A small image classifier, trained from scratch: soap at rate 0.0018, held-out accuracy 99%.
Rows from block 10 of a small image classifier, named by matrix and row number. Rows with one number belong to one channel. Each number is 128 + 24 x the weight over its row's rms, rounded and kept within 0 to 255. All counts start at 0. Numbers have three digits each.
After each channel's rows are labels from the 100 images, of 14976, where the channel reaches its highest value: "lies over" is the class under the peak. Only what is clearly more common there than usual is listed. The data: made-up road signs on poles.
# convs0: first 3x3 conv (model.blocks.10.convs.0.weight, 128x128x3x3, each kernel summed), inputs 0-127
# convs1: second 3x3 conv (model.blocks.10.convs.1.weight, 128x128x3x3, transposed, each kernel summed), outputs 0-127

convs0.80:140120119131131096136100118118121164129113102135157100146106122156095127167135163111168146145144134122132125116091120122143109161130136144170132175106083130105131156141109116109081135135111163110093136048156126096110151093131150133128101154131126138111107164131108105131106073129155120129189148102122093126119122177130101157119123076130108105131169116131130095118093157128153115094145
convs1.80:159157118122127114127135093134148125151112152098160124171179143105130112162131138136191083120150140090124110114138147177079089150168159119145086136158166147083131102118138104149134147163079152117123099136098176109092141114086114129131137109132088157112117142115148116094124140107146131158119122145114110138139142145162102131119132119107153166124113121124113155140115167102112094138095
lies over: face

convs0.105:125118131141124083172150138121133101128109132122158152147127158177138176113146090107113108147143136131090096080100087158124137100120145079147128132149125141115180142095148124123152122110148123126147117154099139108171128139131102111156093135132129125125179111157158137146095124125107105130147124138131088112093107108132136118117169147144148109155134170133076127114122124077163099057117
convs1.105:146082127136139115128154136154102132119116131092107098128090114131105085135107103154099105103088149122125128146098102177114083115109104134118126090102127146136103140115126143144083110104152092115105142085123110113136124109149116144109102087123134068125104115086086116127123115129093120146084094132106090153167132100112109099101104091111119122145133102106100076125085091127095108122125
lies over: face

convs0.122:160093128106114133099176112135101163132147120095134155130118125074133105149150101124112129093076110122081136129119146130120118166132164173115125137132113137110116156117166118141135130122151101098163124124175098122140132120152112134169092120137125119117087142134115143132119134117116181125125117100080149091117132145105131163137134131209084191099122140158114118129148140085125115120153
convs1.122:134158128130149123138129096150155154143154120130141124136105126050125128108153098132157162136091105140084133128129144097162113146094133129099124101149077096110151155116137139102129136112185095126117155138124139176150118085117107148123101100134158169131113088126102125161143118160143148169107136143084131081100145147121109175125147161124121116149126138162127136151103172110163136157109
lies over: face

convs0.114:067132138125111131186112118103118132109081157143144138112120134142101125120085132132157088118123107132138125108130117114135133105160142116138081128126161126121153125148174128116098140094164094139108122118151151105106157161108133088116101178120152105139097116092091178101106148118077142092161113157109117116143146133105096116141157109124147125123119204133096144121131147112157133118169
convs1.114:091153121122134109103150122119164138133117149104101099136113157094102153105181076143073097101131147113143128131118171130090118148145161110133149164100096104131099111135121147117128146155142099139117092104109111163128141088123119102102136090117148098119131092142092085169124171123108117098119093172163135118082126150117101155114115110111110132130147126094124103119159146181127105127122
lies over: face; symbol

convs0.116:101107122120111118087089130111105127141131164156165123133135160147146171143117154158110138126116142141116131129122133154153142096108153118122135130168130112128136096112138123143108119099064110124152132153140169167168116168167115167078114161108146167147142112103179093124091129098130117150146073105115131064117129126150149076152154146116139133130111135134114123138111110098135185128131
convs1.116:123135126118112142145151125134100121107152117089142117099083123135108122087150066087142116079125102119131109155097091136109110096131131151075143110129132152096128140092111156135102127114091130107124143117097134092117114117079153108182111110090135098084127082065116106135089109130126137090117121123138121115136147083102168134135111097098119125153109138102141115132128076099127117109129
lies over: face

convs0.30:109137126138144154128087099103138125151079110168144105138143124130102104076143146172129152133108158148100125132129126106104113128179136072122126093098147107108136063185161123149119093137144125101162144108147106141125123131142106085138125126151126120127122154146082113086137152132142143090154138096113142112133099126090120132117098117072082121116144125116136130110117105140075121164104
convs1.30:125180111117139086127153186138111131139151114107116124100116138144107154127107119144107146138126131083141150124196122141104095093175127138118155130132089127154105108099115146112159070150153120097135158096103146138155123172127121143125144159104146135119158128125117165159126127143103122091156110127108126166105132126115100190145163103151100144133131146152135076166163138136116159150139
lies over: face

convs0.1:125092115089098131082162166110096153109160125126116100141128149075112164090137131113143143156120148161104163090145151104141102082130133114161124144143142115082143108116131155103149131118073146096123118140169137157141095129120085109137105131135159135156117103159129111122075111157138096130133119100101120123134133130126127174126166144132110137074195154148117119138142120117115102122146
convs1.1:114144150139137139124116142108159123100119151131104107154108129137122115132126144124113125091106107108083148128108109145093067130069133140082187123132143142127109129109111139136134104122128140141093109111157123120113133096116098097154142113148143085128168071121106093079068137129104108165112110092168136089155124149158102111139126161141125095113140144174096119115105121090146103117159
lies over: face

convs0.71:120130139147110145109110113143093132137126120105111121115131125128129125168156154125137166123088090074133157135134184130113156146117120138140150168082131119151096106124150118117120151136102155131144172149144076172180133163120135123114121161135159093185085119113155133125143129152088128131126105130120130142095100071129151146144186135114109150101110156119139149110079090124111111121153
convs1.71:112154124108105122159170151107152112107114141153088129164162147129129138119141144097122127127115118123085082140092146132118116082101124104132135083103096144118173154140153129156146092147122142142118120106128130136099132045143097067117145124132165144124133110090116092133121119127120124118082083110127103131121089149121155087148148130141113134126121078100139101136158120154118125140071
lies over: face

convs0.67:132113093148165181120085141125097118143126130175136124092126086083080138075163144101122149174127140095131116124104109102175079116167124121142127078121167099146119145136118114112106131129139124125133122106126104130133143126122103116128120116081112093114088155117135135124093144096114097134151106108152174140154184107132110141132164155146141104114133148139133101155096106103106141098139
convs1.67:101071128129127112149143123106138127119119106144095130076136137162120090099120152093069132145137193108103073124142117142146142111088106110148136159104149147123101122124135100145173119109134151116145105119140124121139178139122120109122138154107131103179162129062144119112140133076104118094129148127114146118177149080129090123159123118124136099136127128123098148102138112134100162103125
lies over: face

convs0.45:134104087144137133136112112171124163138127170142158138129151109104080074122152136149104143143153130132136123143100115136143091122145162103085109122126092180120126119113126126122133135129163121156114076083120125089146177186117085141148161165152147141156133123078115118116119152156160121118102134084115142107121139154112135091100157085137158146117161117117107152126154138127114095109115
convs1.45:126152094138103115124145114148145094160102085155069135124127091157115123123102125170123142133125134098157118152128102121139120099159139149103135189087123118104130077182142105122185126144101111125121107156168137098093147133116102148128160133134159091114136125153110169132103127123119139126131095180122146105167158146130157126178112099128106144146139145121134164135100142164156104123113
lies over: face

convs0.115:109121095106139111123135101103099126113127090084139122142119123150124144133116126069155129165154176141142124099115147104114130153121121083172107124113164100156114128107140094111144150147138127092150089053097080112136098126095127134122106139179073124161142141121092106126120118113182153112134170108126094151152122084132122148144135133124132128096149106134161129103105131157143126151116
convs1.115:140116078116103132122129112144124143148145090109134095134170131145119109124126104146096104116133111128145159112186109125155140159089103130085146143097095132129104153121121163158109066136175126126124123130096125187140107097075129140093155160139094141149099138102115081120110128134145124126117121113143113074132139111144148132169114107127072061109121128126142144131146122111122163131106
lies over: face

convs0.5:105111169119104122164134155127158112118146136115131137120161116125144156132145127087136089106132118139136119106124105109142115123142120134073113135113133108148156126121147102139152149162097131155158129127101141069121131151125157103120144138126086122161127157146130110173116066132128145121135139116096116110098143100099119164094141137140148189180133064091148146105137091164164083171128
convs1.5:123099135122118150110084108128120110095166146084115115133094091150155142120144146156152144107112112106128149139122133138127098120114121134126125083101117096117137142103154142119143112143058095119129115119096115144129150119137149134094105090130171166110134158097097129134164107117125130087108116178146142131063128101099124202150143158120130113126084140125109072136171102111121138118138
lies over: face

convs0.64:148106096173155138123105134103124130078097115139129141127120135111119137174095147124094139121151135098131142142145093100143111106099126120147084104136118083098132130122117090181115147111131131160128127131111132115120109106119202111147148098100105118085113110139118102122083123163179099103138124114151146104136083153115147147130085114108144107089143130102133117163137188076128113143139
convs1.64:151155120161123141159151145104084154149159080103123132153140095163169160157113138089137117144127116143079084095145118119107139097128146127116118089108089141146140121136134146109101148149126138116147127133155095087139145153109123129107145117132127160163087119108111092149159130121124131076087114108144098124159066107124122120130172145150123179145106133160112142073159132141100134114131
lies over: face; symbol

convs0.49:179115133124130150084098127126115141120149144095093098143146126136129120167120114172109119093127108142101140148093166075098153140120104142128090093091098101134113160100124137122113122138132139122111125123158132127169162141152147078177135120133076132122105152076135068140130146118149127102167135090103089125093141151135161138164127111134131112129143173148126139120104122137119103104171
convs1.49:111106135131116148094151141151140113087114138142124161144139143097142158111146133170117109117187101136097127127147122127101137119110106083156097124131139156105159137138119086098132163108148134120155135172095142140126142120170169158134124112147099131182121115149121135159140137128140094137114080148129128172099128104132123170101071139093182126108113086167140143143149142097132153176113
lies over: face

convs0.97:123106139159125101129125110114158106145114153141144168161163164119106157160121098116103120124158096162177124143114128076154136080104123112099121177111159151138135104155077134135145087100147111102137091117159098131132142121137134125119093141135116128111157126112120124123062174104157134119128119108107137124130141138076157162156094088101124080146127087104118115116129135135165140108123
convs1.97:105158123124093126117108149140102118132156075115108124101145111144171147145093120100117109133090064152145143136096110123128128166174135104132149108099111115109104100100105176138124082118136105121120096111122119158123115132101128102109104165150161120162089115114149144118107077117126152091080117127153098123121084108084075111123125104085121123091110106109108116129147113133148141146114
lies over: face

convs0.7:185139173127098135121133139132129111127171130148167136098130127140149140141100094127088101108138151126136142108147088109111187128153109073127127162112177155104137156136112115077132152102094148111105137137155130102120138069124120130148095117130092123195158136124109105151123125126094123097137133156129127133117137154134148138166123138081083127113130150172123146097092137129130165111145
convs1.7:125071138129124117132110125121156143132114077143122121068113152124118127122087164079108118095155114109077094119110130129127121114103098095153096127157139152116136132153099121143134143116138141132126097129092121109153099170140113120155090117101121076138108135097094100106120089128129095093102113149167134113114106078148120147103169124120138091113101099107075141179108123126148140133113
lies over: face

convs0.109:134131105079140181145147103195125138166161119124094107145148150125099120135136185131132103169112123102150142135110136076112150128105107158147121127133109174116121157087151142143147096132083136147089150143140134125135147160099096097141140136138143116102111136121122156116111139175129141087096170113166131110114151141157097145110163119097097155135105149134131118120093126107136105149174
convs1.109:110105125104084140111108141118085133118139157126104135118152105151126126163155077093072167135124143128089152102093114162134141114100123133103088100131132153144124115121115133113129149149099099122091117093148104105119116110166123086077117157123182137147166086140094082121115139098114115132116070140140135118142123116076137135111124138135160109131119075118147078115140096118130133126138
lies over: face

convs0.61:144129093095142118113133129134124143133122104141104106079115090108140143114091127127114101125158127065072115096137125080101125060159148138139102151141113149122124141136074102101184150149108090150147147130116114151103110127133118093141177109059118122143163149131147138155105105133118124129096139149130105110123122171145096143154099141168169129115144148117130146140127142115152141117111
convs1.61:133157159103105118135180105113069093118134123126134145120084113109141133126097114141094143070163105166125149142140093133120128116113112148137149128136112099136153128135121139163157163134100093143114108092114138125150126151137150101106115129095109104164126117108164109080103135123120105150122133161133114068089141068151145113140138113122148138158110096101123084085114129148155083156157
lies over: face

convs0.40:091127179100078132093086174136134116120104088119118114160160116122162112098119174158127142098126145086114122120110168094100125141141142097112086109071107113132129077130128123111121093124138145103129097138109076132137131127178136142121112113114119153117105128117131152134127096137141108099135122133128138133122122123101171201163107170113122127133127121149136167133152124084125135092127
convs1.40:127134124138105114149104148166119168100132112127115149126129091065136123130118100156194123080138061136109152099132126091109126122153123118132144106085065130117097132127130142145155155143118151125119126162117138131137138108148162131137097116149161124111115096121112114166173163154123175127122127125145133173117131133106117149123148133098156139145120158184091164120104133129180109152150
lies over: symbol

convs0.20:103130111135090193118098129114104168130196128107107114179134143097165124115141116117170116108124113109120139139132112131153151126132126113138121131157118107100104088144103130074153107145122131116118156186150127153128116134157165092187094128174133157127105115129114100114158098126141151139120146098123107090091159129129134157147124124124075104137086134156125115102103119165115139138134
convs1.20:094108083165101117122104125137088117111178124127146133136139153105133124125157128146142126121184073076140133129105130166109129114107131085146140130136155133133057136112141113156137189133133127135113098153116100142126107121085157092106045135158153117169101097116146126158128111081123147107130137127096154113138135118125113139106130124099090109139117135146131100131163099126121124127123
lies over: face

convs0.90:143090168108124134120152117122123104109109133139130144161108121097100123147135158166085125134156143115112144136095146162106127126140119096143118133117121121103110136128164131146128132114150113149106099126161125010121124143145111097145120183114142129149118085128147173143120137123113118093170103164130154130139143138159133130146196119119113146128153142133108098132175120131162077132145
convs1.90:131158147109152125174100144167105157128132134135086118158113130159073132108111135130100117148106140109124113108147117092109109139145136144125155117103128107060106092144159123104098135126103176142108108139124131057155113131095078111106158112110165085156123122118145141111125164116136080139109147160119117092104087125112089132107093101109133109109116144132143156111127138129149084115146
lies over: face

convs0.41:124097141124155163118106111160108115133112119136117127100126137105121135150097085082163106124104075148153100117124142137159119100145201111132098111132111132127122175133086071134102144128108168144151118109144115122090117085112134126127111094097100148082141122094104145167145137147135129141094150126104160134096077131092156158129121155116103128082122108117115101158092118128115139144119
convs1.41:122134125120102150104091121109156136113138168163083099139155128105158122181138133140085130175096121135130132132108107126088084124148119102115129087119105088116194082149138135102122156124107150130156100098174119139116119121164124145080094155123147151122142158153153135129105129174146129083136126143131114138163138122091130135133130100138128123167175153095145100094139132117130102154152
lies over: face

convs0.126:095134061115116158109120139148126127141141149149147130164135107182114130140130135108144164142086168153166156106139139134175084128153144065148112148110140140142165117136140141121127106093131155125172114143172122119152119130111133129163079188132139118144118112090143152145123142103108160145142100109122191113113109143129129130158185143105139134129125085125098107116136156136123145136110
convs1.126:093077095094101118103092132119119130104107134075088108116113105110131121109104092094109119150126109115097092079094093135139114137081119099140135146119118121111094131116126101141151138094112140086085105110124120140101111111104098116108128084104155123123118129131102123085141123094142110098091112118092092107120088103119099124089099127096087125094094122117133143107142095084114125127116
lies over: face

convs0.56:112159123135063135115113120142135103142111130096120106127104101111132089114133146134114154107107115135079130134123138167131132084113116158110118118098187108140142129110117152122133130121126169198133079127171099126127145139104135154084141147100128136060128116107161107123120126158155147133120134112178104130161182123099115117124156139137144118091100116149109128161098154095138114111171
convs1.56:113118106133123085129128120106131139078135163117182152117141152153096139106171137110117113092076136097130112132106132144115140124118128123114144123089120139099133133105099140143126093094137133135091122081132132122144120099113071163148097109145098115117083117125123100097146099082101107157126103096098126118141150103097144139135139147119082070119113126092107099092095099161103113103092
lies over: face

convs0.10:116155123161159099131124092073128142122111132127120082129145117136131128178105162132137085125125110136131102114138170073094132146098170141169115137122098151127109116138116140140060157101167141134137164121124136123076170114137162122097114129141117169116064127130078154113111140115123108162131112161110089119115092123148132105167142099161149121128139096125134134137110110129119113106147
convs1.10:129103109141146108121168110129127132110128147162150121139142131082099114168155141125124123167133067085180146103162109143112121118115144099098086129115089114126151168160140158111106102138110125172133129137140145153085122121137155131138096141165139129128104125107163083106118092150156133099136105115101183116125171151126163154103133137140169131130144184099121118121110163152145134147095
lies over: symbol

convs0.93:146091110117131165122148120111123136129113103104050108158100107121151122126131159158130114123100118149085116152133124130123140120098168128139097128143130113091152141130106143151134081122089118102102135156103121157119136142096131127105154144165087154084097130108132140107118143168157168090097162068144150129122165154110103107150115148167147131103118102120150093147096128117134112116072
convs1.93:166124161118150145163143172145127136101112133145091133167158094165156179081135154109157137127106099120116120149132076130120114102151146153147137143170103127163173130104111132130123113143109104123124139094116087136108135142114103113144134141156150150078127102169093168103110103128137112145086118104126122141122086159109133118114144092133147169126169129103144111164182113134117143158143
lies over: face; symbol

convs0.18:101122100182130120142099124097054129160112129106113112117123149193138121150131121125103150122084144123104123161109105133125114106137144124160165130120132101112126102177133158114082115125131136116148081118174153132067167121110115153101114135178117151128116119122136136109129156122135170109104106164142155136142106148106134110072147162124103115133082159131100112119151110127112138112142
convs1.18:105113122148113108153142112140097111126159151128174151135100131103142161117144123126091125134123162090147132150102098143130108115130116103147152113155127072125097097159118150124105146148109115129121105128135128144121057162145167099131113141108139111123099133119112091139118118131101123103108115102128139143128162146066102120117127042138108175161075111098081116133087145106152130126132
lies over: face